Weights of a small audio frame classifier: 6.62M parameters.
Rows from block 7 of a small audio frame classifier, named by matrix and row number. Rows with one number within an expert belong to one neuron, the router's apart. Each number is 500 + 25 x the weight over its row's rms, rounded and kept within 0 to 999. All counts start at 0. Numbers have three digits each.
Before each expert's rows are labels from the 100 clips, of 14976, where the router gives the expert most weight on average: "peak on" is the class under the peak; "loudest band" is the band of the loudest frequency at the time of the peak. Only what is clearly more common there than usual is listed. The data: synthesised sound scenes: up to three everyday sounds over a background.
# router: router (model.blocks.7.mlp.router.weight, 32x128), inputs 0-127
# gate: expert gate (model.blocks.7.mlp.gate, 32x64x128), inputs 0-127
# up: expert up (model.blocks.7.mlp.up, 32x64x128), inputs 0-127
# down: expert down (model.blocks.7.mlp.down, 32x128x64, transposed), outputs 0-127

# expert 31
peak on: meowing; beeping
loudest band: 1000 to 2000 Hz; 2000 to 4000 Hz
router.31:495499495463526476494469500505463534487469519522524472470476506541504471505487489478480533534533508540500544515522456502518561510508510513513513534535519479504534535491549495542514490509516492446491485492453507484502505504512480494483500493461493518477540497489515464464481493501475493554493536444448504491501478484502546515498528496497516489514507542481528498464553510456537496496507
gate.0:526447508492478488510481488516506494504466503496520475502513503507487477506496496474499522511523497529527494485514495512499501527515478494535478537522485506547533515462506511495471482469477518528521505552520475492486492500474484508558539474502503492434468493527559486533454460476471522516456481480487515557535453478479500494464507481484499553519509478495500544540515478480438500509524
up.0:507464519477537463501511530533475497483499482535513523529512541503539475483459459487476495541456510505472516497489461508490527525534525521506530515496514534486466497483482477527521460481526547451481466492505532515489498499480528501455506493485475513538555521483512501530510466482521465512537515479511491455513534502488472556494507516532506471483490446519490524530484505507476495465477
down.0:495474525493528463533523480487480506536502511482517529469482516519519473525524495478473506507498524520511498504517495481448502517473462538502468510510456479530515498507492500457512506491491475518462483465436476500495494527479457475496478453511485519498507521524522559546600523503512519494473517474476523490488522478496506538484517506504516485523495548514505519525523524544501540534507
gate.1:480529547491533495495484497542478506500522471467466476489482509507479491472522495498503506490508540474512503513496510515491508575496491481496509524485548468433458504513556515538531528547472479457509497508530530495483517507519475502492468471486550477527484524477474476476506455494535511494475499515447485546492505477505547500542461506501492495507513482526531505513522535488532488525503
up.1:520462490517477536476511514522500490502508532475541527494530476517487536532462503470499513484488466509533493535528530510509496501518502520528492498464461531536538528558476532487527482472505462492512489471485475484480471527490490480481534486528478523480484482500519517528465511519500507540500544493505487495479451509520518561473537497538556501489534569491520484487485497486486469531487
down.1:515497482494512559514479486517529480503482492457526554503480549524491480484528509519500479489506489475491511523522484479523452481525498487477515512523536490491509490487505504474493522551479474456485523546486545524500485511513490449528533480568504474472483489501519518530483493481518490528435502545510508525460503533472498528525528481505487484543507523505492506482467508552469459481524
gate.2:530516557486475492491484452487521510509520515524490502488486553493473487477443492467472516532503493525450514505472506511434533520494500507471479521497481502520531505577518507490503521540501516491474458506536538537535519475508512490511502472469524477489497524548513538488493489443466465472479496520514497481520501544479488511487519509524501544502519490510468476478522481511479470520510
up.2:490505491527541483502486539510482507509485500485546492513503453504565554505544527551533510476517526515542492510536474480543474473506505529534482473508548493497462494457497488486509503468482501535529512490476453480470506516495467502481490544528509540498507486469486491540483498532507546515499527495490513510539489454508512495498503507490475494503483532487533520495498544478540528448496
down.2:472548485483508516518448536520499527480492536524511545482484461479493479500461511504495493451506540449528503496507513481535498546458493497492497465483506536510467538488488489504547503483474482475488542446489507491486491498492543495511458523481522452501499497506501512477502515530454478521507467495523508528502445530483539503464521481526485513498557498495486484489495476527518491447497
gate.3:468521504514475509497489521526467518496509507470496553531479468549492487464523503479480518463500512500547505489549491492547511525524532468532506505498479444486485517553523522464478526544483472500532482507512505515525483540530496475505511504486532445507481501484453533480520503499527526538488485523466505557454498493485532507508482496504482491492524523503510483539534472533523461507473
up.3:485473486480478492489504510514505504485496527478569526513492500545455524480534501465473514498520485542526515522500494530520519514536533454514495518525463492532548535504525526462493512513492471488502488490461532523503509530491501484491543507514503474482504543485554506524506519525522506570467558486496512497492460504486528525457497463522500515471521525500510494494508462458495450518485
down.3:533529473524475566534483515531521468488478460530514525493481494535544472498530470534506519509490527477492471497474498493534445455523498462494532482511520510487536450520500500513485536528477495501511499547553521491511522461528514493514523494483497507434485513507494542503479496522554498521473475493501516504515496491526496462513486466506509460534503490485525460474462479482492514500480
gate.4:509476480521504505543550444434473519534462467501509511496521465503482545513487506490442492506538506502485490503528488518453489477491467541492499503541515498495477494499492490476518528469503509534553530483462477495481503485439521479514498486520482524526547497513529476522465497511469522485523489515496489491505481512495502503530543467493492521517495480540455517492523518525446463474512
up.4:446505506507537502537478504494469505493488496475496521494491508511466483473552478488440509491516516540508514475539520513516486522486503452510473532520510432461460538494540512507549547522463462494495508493517527501525491515510492481523496476468509478511470478494471497461514482484525526523474519506466517533506499502486552516539471504528498529496535549543479493526534499520496488530498
down.4:508510506485466482473539488458483470501521513505471495493554463494540498459481542505495491499530514457484494496481512522521496488442494538482487476529465491539468492451467513461541505490518537482524539517502494493500508494495545454521505518459504498507495498499534525513494512536451479495489470531488447537487510511479502541525484505512474507501494510525449532493480505558532509480532
gate.5:500506522483492504461477507502451447492504513490481511484557520562534506504477463434482536491515490511473509505475458459487492512484513487516508471468490520489513515484526494488516484529505496487533479474487474528503457510489469460508534464510481484491484502468508502530516490490496479500513495501519508501446430493490489489543518556521472454479522471496521482519547487492545478521465
up.5:433496527512506497498514442450505501493514516524445538494527520493510473487545516487480484506504468474493514525516516519462471471549511497482503531521472492521460493492446518474490509492528514496480509505545501469506519506525513528476462478523500510506547519522544500513510501466510489513474508501524456497504519528490495507433499489510467533504501496494464521460468460479444517536522
down.5:538546494487543494505512516534509517452471475509510477519452452501516514512458497528469524537518494553547513507492501505476527532453502493492489520521484507494540472534493483495522484476533539521493511519509535444539493484517503516493513491478481493533515505519437494471462462523456511492520485496481497496447487500491486485501463514456473549511491535470521478517485519492514505480485
gate.6:565517514507496495482473553509454476475509480528509540522547540587494470470494481465470556519474486498502524499459480497535503516493500495508475480471490499526506492556496539482525523523509475494506480528513456511522461506503492465500516530492485515496477510521546535511519470514486522494469515489529500473483475514513493531470488491520495505490515539513526486543522448502510500504503
up.6:452461488503537524475471483464527500488484473468482468441495464453515515507489518561514491484475525465461503469507483515485482512526493486499475501521528487508488516503467479492513477474492501547516540520519474497460539496532485548495506503521499494495492458474464472461462504485486485493524474505477502503515512484483455483499491523481496488549487463484499541446468527505478450514530
down.6:510468500513490495553472510483534516501517500494520558521516503480464527488503490508476548518503512494499485509533516537485496561532495523468488513504531487521492508510483494499543477493512492491495461519502510488485511482517516495511459564479478482518509485444474458435451505494486464503500494459482496496501542507505528521526508501524499557460534437538496453516495501507486510480532
gate.7:510472520475506443506507474447501471510482483497508481519477487481499490515452524459470508523541461498488485485506520560467518479493524480512486499500487500525520499476497507503546517479537522492496466505475506517469539516444538496506486481494490504496540483466541514522475497515469512510488506501531471465535467523466477538442530474475490532522498456458475563477504510478503490515499
up.7:496530500492501541507506510545526518498519527457478513513534461501513484491524492552568483467443524463540543507480497447529484491525506505468494468511512497485492506493481498480475482539508458493490534484519482464550454486521483521500507520524520484512487489494464488498540516479491497442509512511486527517457538476484501488539459527492506465494508530551524477511503515499477499486521
down.7:507497496538528464486480493490496481494462493497519498495448515471504520508536454495498529487535480447484539533506508520457499516483545494478498504504520500484510546479486495530479502470438521489474532520494512495485532461546509499478525461495487487489467519541457510482466507516493518497488501464521504507515459511491525485564502495515483547514450524480549501441532496499509463505509

# expert 21
peak on: sawing; fly buzzing
loudest band: 1000 to 2000 Hz
router.21:475512526532514532499463474473529452467524470483452501472494535517499526480497499462494535473505469501521457444474508482460505494517511475477470533480481494502501484525472498516526502502531520473532466491540528493486518519480541494497470496510490470529484494513488462501497482469447477480507458539503459510528497516467482481521472540484485501502515510533455473498545496516470516546542
gate.0:516468476489493488544574537485523509523504509474486532519539458493531530531517493524489461494498502464532479481481500511504501520553508514534540490521507554487514493504468459497510515488497516523526510484501506516467529486474505493475511538520503540482530477455484503506481476504467527492487541466546505485483442496537492482486539477464511499513497543458492503470462506497513544495526
up.0:526534524468506450509472481520510522491488496501504497504467514505526512472520486530505512522499493527463545559504511465523536477476472450518481497488466482484436480497506483474512487521476491482508527518453489475526483500545479470544492511487499480473468479499521518479531508534549415476464477480489521503502495483478517493492479513483476490474482480486519501555501538496524484460493
down.0:509479507450482493507469448502494488444516508509511498504505501519526466532445541514507516440537492452476502481502507524464503462508512515487497511526473504510484484445482506506481498542499557491486496519549482501487529435489483520498481506527487524474490480507520511518485503493495460549505499550517496481494467485499445467499510533527532502544477468507496482505494538525526477523519
gate.1:488521488481508505505513541506495456477490451516528526491461549513485456504472481492522541498528520525517477481470531510503567550455498466524490488489516455492496494493526493480510495516509485508507470479482512548518539516530482536479522486505531503521531554530470490450484493518481491517487529495483458480481538515491504513479510503478513473485518456482501424483470480499484488504530
up.1:473479506493496453535473530549521455516497453513510492494484531495530479488472472510501525511522514457538525508509467462544543530501563500469526480491522473481489513534506489484496476512485460527483515473489466504490513523511499478521526458511509534544529520488498549498486516526512504525471514502526512501442538458530479505464506510473522466515512481502527446493501479475511515526491
down.1:511507491501526490515477547496507477475541446525469549497507490512514492494497499473500519485515476517507513474511495538542482547531514484522489506504501495492470516505547447559532515496492455519512501509478537536508503502498478455487528451449525531510488514475485514502489494522535502484449507451460540483485485524494531540511492525459529495458482509468503529459494507479526481508476
gate.2:449479494497524478498511491497467503476501465511507502491514536530446509452469465500528524532536471485481507479506499463497550505528488515501507468541461510503476470437500463480529474503482495505466501510508509492488532491549513474502466520500489500517561526486526485504498446471467498475449528494513511481517489499466532480475503509461478545456523508466533483496497503478504489493543
up.2:500511479473463498557482500478533480467442539521529470511495473491476501516513501527507468483541487511492529535486505518482493496517496517501490514520515465486433494477527504507501484504484518487525526532462459426495527447568528529489522508498512497494488523482480473444485459528486474463498510519479475521523461492526506487528471485503502530476523495487526495533528519501505474481495
down.2:491507510445480557480530438530527482475521518465537529537477536478492491512476518492508444464513519467537502525530506511503489496486495490548511493542455495453514518513476541490570516507481501541456462483531491505511501549496486494525497487538528513507495501527508467509499474548498482499505500457526503497496508523540485503538514490495497508513526465513496510463482502498475502481494
gate.3:509480498465512524520512495493505516463488528493497510531569460487493541509505505487485478518499475542476523537490521526448512524526451501467470477520477526510504530544492445499517524434473525493514526506485476491514474455465533506513537513494449509479526499494514463473472472509466479472507505526502504523515463504487472486499496468482475535530523510501483550514513532494467504470518
up.3:505513481477486521479509475487518512460513558455494490522550470478490522499494524460501500492500500511474493497482517524516447488483469531472487492518512536496508521552442483478515553474516534462531521517540512507518477494470554541483493498512507494494499495545501471488491481492476475471566478495506505526527484560498494494515471480515498527542550506504465522510550512498498483495510
down.3:533461509507519456488489536495482512502513430531438487479483485512505491510524524455497577538499489499502520487491479489470529513513518506509532528485488485580450502497530514514507490498488523517498527515491476506513519500530467475507536533467506510521495505478496451460473498491493534510447509448471514503480476526493495477521492497468521492526488450506519524521506514503508533481522
gate.4:497483497459488502491500537479501502508470496474487443508498495492491457502524459530500520494510485502474503532462488510511548452505456478468472498519462471475479551477508460531504465500443530496442516532509502474473495484541486481467477461495506492483525522485474483474504505515556494524475491506433499514523497480512546516479473513466473498492480482489504474455487517477539493495480
up.4:444487509467459530499483506501502478499517467485509453457479523526506495496489508487503515448491546481468481469494480486517501494466495489521527499513472463531517558462521525487467508484472469511462460492518520523461534524499521488501482447488537473533498519482487486510472490470507504555478552505479503465487500472493534522502484510537471543511529503488481460486478465493469503536518
down.4:504501486519492495502507524508467529553495471508501497508483546470482450494502508507440488534541499489550484486499474488481506541462491492481518477529489490527526470511484513485503498507488511476549578496486443513495553489489503504506540535536510522500497513537513477472505510513450503490525525495483492538503535491479501491476471522482509483443503527551462478541483492490514515522536
gate.5:514502516492502482507494516489487518522515525434511491535496441488515522510538503533469469502477509505507525520524518525514495418492463476536494479513452534490472509497504484482483493489498533487522545522455494494490471483472477501474517522459458533483488458468504482500481499487527489505529449482504505504557494481512492457515489463526501509529472525527496523490501533470494508430493
up.5:510477522501548444487478539505533555507451476479474517477480516511504466521528497506452478549513467545489494472517458486480539501499510491497509462474495505488461504489500447511529525497492530518491535527455463472498536495546492472478483521489498513494527485457527507483514502522531504494499506480520546488499504468522513504502514521468517471499466467485525558520498527489527527475517
down.5:456511501483488523498489465516527497483535542475502480516511507467465485503433521546506469502494543506482501500494538510481486473470500501488493508518479526522533523506537523462508471517483513567480506458544520523549503514503480526482479509546481550499464484493491474489473509522491492497500516535487464468473476469472470485508457476522514519515509508477511476455476549538506515483530
gate.6:516522478467543536535495501500493513524490520515498476524500483524495471492519477567483537556515558525504535516469506533508537468502509473546492498493511473482459473514524491481483492508453498481469525534474487441489506495526511492474489467472517521521523536495476462471505486490563509489491513465508532509491521515489504508532466485477480515470473513524499494552469487476508536466494
up.6:505513488478465508491540470514495468486519521473479522508539484502512528499493511447514459461470485462511479512516479481512451516490508539492518496498508532496530498539466554488503520483510490467494490466521493533504482535443506512555505528506522498506499504540552510528476510506444505493536486509513494472499481498498474461502516505522488478488506497530486523431575519495472465475503
down.6:551530498476508482492536488491515478501514494489459534510518513543530501523502542485424520488482461496521506473457479498477471477506482518467438519465504493510482472510500508460516529458524530522529510526487549473484496477487488485487497512464512492493522510523549503482489497509512538496477474492489462495512477523495475465492536495487526529541536513516492544490538503473462551471496
gate.7:470472502497487500486494483590512491500524539466520487527550542535469488477489503499488481566490475498524507468479502523496482461506522496492502492526476512484541491525512497490530487505510512553525517524494470543530479511493461525509533489533508459463473495522519530485484493539518477478470456471513504505516470466472454485498460463499532515523496497515504492522540479531494518511483
up.7:527522495503525517552505486510497515513507496500479499508510481478483472505553503515491504512515518540493498516480475482526519519521544490550516497462486508522474430503523527450460461524521498486483510529469488503477510484520546515503486483513496533509559474446513503471529465479535503491516534505491523479448511510502509529476484451531497478471503489479459505518450516472503494433495
down.7:497472501557483503488532515524520518541445509482506490489515526539519448489528495462463528498452494509500482457509538469503479464456470480468497492481506495482515521552512515523488515484484524502494437514500484489504502491494495473486500483479498508472518501511495517517486529495489478509562519524567542494509457506492487501504503491504532528487457486524462484435493495460481464495528

# expert 9
peak on: frog croaking
loudest band: 1000 to 2000 Hz
router.9:463525442459489522479480531452506511518480497535505516496474524492515536499514482507480470507533497517448534524539468529463479479486516532508472538515509493537469518521502528528500534479464460493526486535509517485477525524485542496510459494507505456546533476481526448532480473489482549520483520476492492478489518485532524480512501504466496506477501519477463531497467506489477482515538
gate.0:516545496472479483516489497469512490437488506528510508495451532526490500504499462442495465491505510517475529504488463462525495477509474522503487508526521513520482521483489485461485492535471504528561503494529505532513495504520494466529488489473497457482471513528500549517505531515513534519493497555459507531469532446506471519531502507492495460491489545532468460464501485468508500537478
up.0:524477479542459526498521517472494504470501495533469478460437492449536505483545516528545480482492504491520468468490483534486488507499560551491521536527506514486521468526469494509488498498490536509540471494509508486498517517543493539479454511518494509481467442499496459493470503501487543469466497486503461488522487465526520523480503478475472505499499501481519474501489486449497514527529
down.0:501511497489478549508532488536503489502469465474494547512517514502533512510550515550481496502516508536543509528504552533476479496496498465493472508506480492484518471502510524459528512501506531471518495456542518518528531485448505474471460532510472516527513509528486486498505487510494515482460478508539502505549498516441547541530509512482505464530499499533506571528492517503501513502519
gate.1:488491509515515534511460505494504498507553515486483543490492519474502482553505557492485538538516486478489489478500505514473507469488508512514506493458490507544533475464445508453471487517559504516520473531493509488532505528474479471474504474537495533461534465553469508466503515527466526522536511467533514465504505486493486516453525488468525499509501465477475471507519524531499519508519
up.1:478500429498539481519479509467500513472496472466525512537498490524477528515508447539520509502487511497540489503514536444505505504465528537474512497492512523486470499502519500477562490556467490481503530462459489527517503485468496506482513513486508493555489533509521487490497515521498496478547484500519471523487568521506514515509494488492507451457508510503489474558499460537481508484492
down.1:456543518489523533488510492496486489522547501513481515519489468519485511489526535498492498534512487488532512500482482497484508489509491515526513468523493545492494520527472479543500543556500506469472498504530472505519467513518500504472497506476484491530486505514514452484505543563515440456437510487472549477504514474519536482565501488494505512489509516480548499536503530500449530499521
gate.2:478540494478511440538490492507492541509455481527528521499489477559515533536490523495535510516523508524490528493529497517488460490473465464489490525511527501498474515493534489523490572482467460476485526522503519487565510488513522478497472485452510517511527466496507495539538494490508532521510521508520528535490520496531518491492479478516532531467484534486477524531527489550504527512510
up.2:497523488488496500504504503529508522457517424527542537486516497500519492565519507531527521499500541520545504488533501532523478486519478481525477512500512514492488505527484491512492525510476474489506537494482485515497492492519493490535489529537491537528521504515544475470502523508512541517494541499518470559488513482510515493516509446452548533447465536485512516506526461498475546536486
down.2:515487519520453547473471525509488450483518515499466512492545484475492484519477481474525526488520512516491503571503494529463546508534493432521468485502529451471521491493513476494524545489480521561521508487512492514493476518498502506503473514526500533442516460528509515476517464491526506493497482552490501498491532470491507499504471515512475462502498510512482470544501447518513474508507
gate.3:540493514535507485488515534500543490524477469506459529444525470489503512524504519509435481531496477519485500448455475455464534517499493521514504484481537500515507484493487526480489519490510473527486527534498469493484494468480529526489533487495484540525501484511499451511493475520502473446551518521565484508492517485518471487506537507465463479505475446517503538500526494523487500504485
up.3:493512499459463503478477483516493490501502520507507442507502543543473493469492479466515538498447522509503476525498480479584465534479517513508488498522479499501545502488516524478484498481501485464513498511489524503504487579522481502493521460522510477477457520544493488531472489496474443508478487479485521496498481476467492544516475478561498503516517488479503483490472513539513450506503
down.3:529486488465480514494481478572516434462540515474520495543507515515513491507501514484542495483511548482492539520511507524519488518522521508528486526454512496505526510526567482507541559538467514498525494516494490493519511482498499501497485501530512493462515494529472460499510516501545474553490486546521529487500498473540483497511502516505443500497548517453487500530494492507528494514486
gate.4:483549500527513528498527508508526453484496474530555517482511518492462545562511494484501560505484497499487503483511504510466526499487500521517453485514501490518499530566499498498486496500479491467474500485519488497510489466540492508507485517506526494534476484521482538465509519511491530480473481486508464499518560511527519541476524524442544474513494510461528497535482466516470514553471
up.4:501526498494485520488509496522533515514480495523499547490456522487494503507520506542495485536513472517454546477497526481484525496511512505471472533517500498533516548527528496511516486458467448514453485510543487495499509506529483490444471458467537496531488487475515479505468454484536495475468479490520488488530510508486497503474499536475525521525505531481559532520467520533463454540501
down.4:569492507481466515509487468474484502481476525490514505510516501476487511476470524470517520523481449495476459499504490462525548464447494456513478499514496493504503508515529509499528508507486543535495456506507515502528477528484531515489518476523494498481515533482468508547513479524529489496519471527492521481505515509494501526532481472539459495453510481560471505496537550450524512494445
gate.5:440535504538469490495481478497474519469505513465480525483499494489497448477519517470497485458509498487464504540532478515479496465485489490482469525489479481457487541467494472514476514511516497497500473504532494526529547520525496520519530516493533486495465494471501463486521538492521492492553462482445499521495487490489499486514493521534520513466514500526490504533559525586515468498504
up.5:492529526492480499502506479511481519467518489511477569482464511509534505495543509516491493486502483535504489481516492544489524493464498488532449558444499488493472538507481472549509502528509491469455461487486485502514541482550524500531524484497521495521492482523505536498511492496497476498527475547488490443525550507510510522479502579484507510522520481533476513511516535534478489507503
down.5:498473523499484479517519501492513485538484469526502482488449523516446515507476485472485529526539444523504591524497507515484516512459535519508511506466520488485520504518489539521478503510480513505518496493497482505500472507517470510472503502500535541483475474514461499471513473512494511493439525495532512473481484424547494512467518511486478572511497526512487501511492474504513528501535
gate.6:476509476479528480496465497516480490536501517485520450474512562548505507496484488472485534504486493511485477497463472477534494500444501488521527511520471547486485474477533527504531475480486492513489504534493511537506454522515516484490510444490487471519480500496506523523526524479551466532469504514513521487495477491514488545458494525553483519515525498463493482521427482531519461517498
up.6:482520499480521473548513456489499500510509539490514515502528496565476495488506475485511506476532521492490529553542463512519509503480460465521480530550486479500466502537567496467530487499472521480513507485517530501511497494524498506507469452480497486515554487475505509548527506449533538521502513526458515524506523497497504496514524492557498527488521538494480497494482464535489458520517
down.6:517517519507491466498521500470495544507481512534470512510477510474471439514511526485496463525477494499467470475496480478502491507464492509474546497512477507517484540452454489520486456517510518481469506507485487488514499534492493511499513454465508496541464540493525502474472522490482461447484539460515505467463457530482508536455520449521483505507473450480498524498504541523474529497515
gate.7:464494533523526490516482478519479500458488506511515527456535491455520514519478501527473475477517553529532474533529449509491472497544512510482452518501533538480516481505448515525462463508524507487485482505528521471514518521513517545481542502491489495468522519499545497504511546483492507494495497508458477440504489519498492493486478498506492520481505467552450515495538494501453462502496
up.7:512500508484506535522529525484532497489507487454459519507472479486549513534520526556471520516495498490514514488467532493477459501507485546506512509441494520498469491506523510483523540514507483512513484535497514508506497456545500478462470485496537489503460448471468487471500508543544474459530496506497541484475524504525510515532502474482496478529508488494511510531449552510550534494495
down.7:489521509489485462485492535513524475451487529486476521514472480455517501495465516478479505467510501538506509547514515473555487517458494492525491501508500507491472540490533516486476512477490540443478490485446531553512482475506532478493492457513504449508552514483464513502490485456475474475498489537531501508502519543510511519477525477545479531470547523486494506485459504482490507479487

# expert 0
peak on: snoring
loudest band: 1000 to 2000 Hz
router.0:513497495478491526487500455470499484467511462532518476476498498474513511466479542496506500495475519471520451527488529521520473491531507462469530490489457512496462526487500531533457464520548480503505505489550484534532512530534476541518475518488505468502500527511482480516480554516486470526500506553541531500504507493490519516529463462473513511523510516528454473469477529515523512509547
gate.0:543457511539543524500528504523481522496541540492490479528504529533496498523477546478487528490531515532492507507481511501522501503478518526537527494541466504496514502477543456489492506491515513549499488492496476515524553495508519459508485484488504542443502501513473519503490507473522527541492467506506543550541446507467520511523533511496532532506476522539536517506510478466480523531522
up.0:478494495528530492521465522545487483558498503503498524455507492504496492527521524471494474521478501528470428504527469478517478463508494454496456484473499465506490523483488512492512528496474517450499493465491515508525478482492542488500572515482518527474536490509487540475475503483487468502490512486495505494490468495488483524501467551467528496496458468454480495504487444456501501545501
down.0:519498501506482458478479553547538508488527530504487526508478479489516546505459493530467522539494549531498532516494528501535488499557494524500530476433499524522501475504473520467479492511506451484466524480513457507481504519505505463544499506506523486530497520508537517502532525513466514511508505454498474510493485503483542516460505509531442486527498542524494496484474469518527527482498
gate.1:531506484462511489470494488578498462530498484495498499508534535519479484453495494504518517499465530521452530523493496513516493507477523503517488475511493455506493467506526461491532501516495453494515462525469490526504479522495499462514521465503530532498501482483479517502481503486494532477453542520483499479492486454440487488485474487529530491455511480486477483537501415526510474527519
up.1:512525504429504491528530513476492514479516508549476479519488496456483479479534494490544479459517478513527499478504535446503553542507515510519488466489500488520538492500498498530550490494475453534476495495507478545492502514514488513478455469498547499503524538454533516494508484487483476485463547455491528481492490501510520522487505510516464490547508535482509523465498468497535475515493
down.1:527563484496507505503514483533474488542491505518486534543473499515519521502513540485509473482507542493494467470480527500516490484516468529530505486517482485493509483504501523529452499525504490518483521499511458552484479494487540470483461487518537554490487469488433456543509484542565540487500511471514492500481527486500467492489522495514515442509488508475497522507482542456503525489511
gate.2:488502483476516473477524500528474497502539489519448494496501507503501513492510484491515500489501544486519500495516503500528491551507502539460498509459538481488504507510517493532530492515531427504502508516450502508508504514543506469535502476504500465517523478480508468553461469471511482419521500509495483479461510524497488524561484502472482460510483506537480547530554514519532527521527
up.2:508518459513516475481492507519497503500513526504492568472483447501485459488496563488528526492482519490515492494497488489457513505480491499511536502480509509472530465473483533502543484458501481540519475509511503502517491515500479505525485491447474537534492457453455503548513448511535514490514521517520525514484516468509541483535539480523530509466527545514469501545531504502471529502503
down.2:464513489525491498483486504504498510476526485513533529460484500526496495497552510487505507506491505505557442489509496493554529517520502562505499505519467477449501478493547495472526563520485496434474492475497544482506500519525503505492510509519537567508464473518518547474515463517481517487510471498473494453523521475531497512516487526529506468506490502515514498464513542476499491472478
gate.3:492474522479510500535534492482493552509461522480516455475521466499465536516533499502504530526533499515492536527487466523537521495481473500519546475492504498507477515556450501520444484479472517500474505525492495488492504513491494537476463506477515531491501492488485496470497513467478562545419509499497491475482529482492486494502540492494505500520529536459465478503467477482528520475482
up.3:500460469488472510530506492477514531478468561466514476516565479513514533468521532469552510525544493527515515531482544484523508503511480492505528469520500500507477510489510493507505446475491507501502502540508526473521495488464508514542497514500499476494521474465500489541520509488490563528485524519499514491506495486547468524514557515500525505501505571523531517508495516460493513471457
down.3:507521486519498485491524521508492528490472528508475495526485505467540496495482482454561500502522477529514551489499531555531534478476452535500468554474505455501475481510493488533525500459525460565524502505525466507508508478508498469545499528487525469504548480540480497490526498510510530487488473495465500507531483515468493468473513530486483496496511529487483494548517517492498470501546
gate.4:466497553510547505497457502471531530482528507488551512482474515503501538498479508564487482509479472473519473525483495517511508479476523460497508503477493526506444491444479445509485475505488551481456489527492471498515543466513521539485491509489495530458477497519512496487503529502518491492487496532517466490537495500523481467505449504497496511516464473462515516471432519517496491498515
up.4:445481512490511525513490480484521511489557478477530513483483544513529529504489519532524475465515532464503486503444522486507525537468496489474504503481474513547502552454501454491506479557513490521495455493488505541501501491517506519533469470494546486511481497496519508525522502487521479505511538519532517487486524503543509540536492498478488486541514522471510503494432468502508473534531
down.4:512486511492508482495504564527523511467500502554484544531487506509523518509527507490485506513497529537474505510547510523532474502549484496451467497449484494483516512532539479494498540492574499499465537486498485532538470442458491510483549528476470484511494550469494509507500530530506513500508506499464512533503490533479512514472514483538564483502483527507511499481512504501483494491512
gate.5:493463498459457523529526522474476498510518523501486519474504512544523496463551489464523517495487492495509508502469472445500530510509498485533514498472474514522494523497528529479488517465469504539485492499483566507496499440522489453520480505524475498452495509502481529506515504550539501493513491502510513464530525515477515526523491498497556475465512574500530525512450507474498482515485
up.5:501485472504505500468492489457488477521503483526533451471491518458456487492542480450480534553493514515483502533478484489485500470495492515538519484493456509480455524499510493546520486470500510514531472573501471474510495511493525504484512477482524549493550489479498495485518529499461531512494552525467525454504517500508527525530474500519533488467478481482497514555520512494532489477480
down.5:530496498545537472527494469504517512485447499489526577562520490518531517560549508508489506523501480490485459471475501511467530489503512474513500512475513460482483487503506509513494539507533468503493518474501466498518530530535489486499530516512563516501496514485516502511459507549426502515477460535478485526503502482514527498498499517463466487490491512534503512532514491468505497515525
gate.6:537497524486513494541503512480507541516469508467501476494444474475472445482547541498479487521539467523481523505490477459502547505497475544493467514466455477486464522537523467482477467526500531474478525506469474491491495509526491493491506501490534471513529476496495501465496536540548518504466511517504494515456501506488536522464458508470513488483453527484487511536477519476521507503517
up.6:512542548536519478519519481527472527521486453494486472508469457508452471434499493498519474508495506497533522518521531476504489484521500484487521506506478541511442486492501513522503478505494501490500506476494485462442510515506480494511512493524468479493513502524566472521489497453465491474474487521499464541539498485425460505475476452498512491503516495510468532496491506479509479460517
down.6:478484497500495549534512515483558494537477535484481493486542488503483560510540513505489469497487511495530548522475475504532524497501525516479500521529497473516505553492480500514497482515463512499497515525491560500537480506491466523471513457465483533499515523500480475536538486501535508459547527541470463539482473498541501493516501476513511525529493487505507499440533475487519485533513
gate.7:463518526559488492453488482496480524495528490507500503510507551503507503529442512473510492502458479450471460507493508494488471471515521462486519480473517514520490502536462542513458508502537556474494468475532505519511539502480510515495490542466472485454499531510493488543542552468489506508513499509540462455512537522479500503478494476522511498505491483497492454487473517505485469481517
up.7:489479457449512504497510503499494472513504472443500498509511459521482472467564514517513490520494502538541530487492511513530517517481462509524475523528521526478537482478535493496519523513484448530493492517486485492476467508503491469511518453524546501531512473448476521471498490523501481515527517504464542508482474451534500517541472535523476488489513507506488546509526466496502550512459
down.7:520450456493524483489518467509463521489461520455521469461495515477515456487511517510487531504518453477506517497480439509498496553502528465499493493537474491542513507519531543523481477455477514527523485550473499478496523504531516492527480511494484511512532482495523495480470493461483538495517532511532498523470467519565506543523480526483512521508524487523496543503519499475523512471487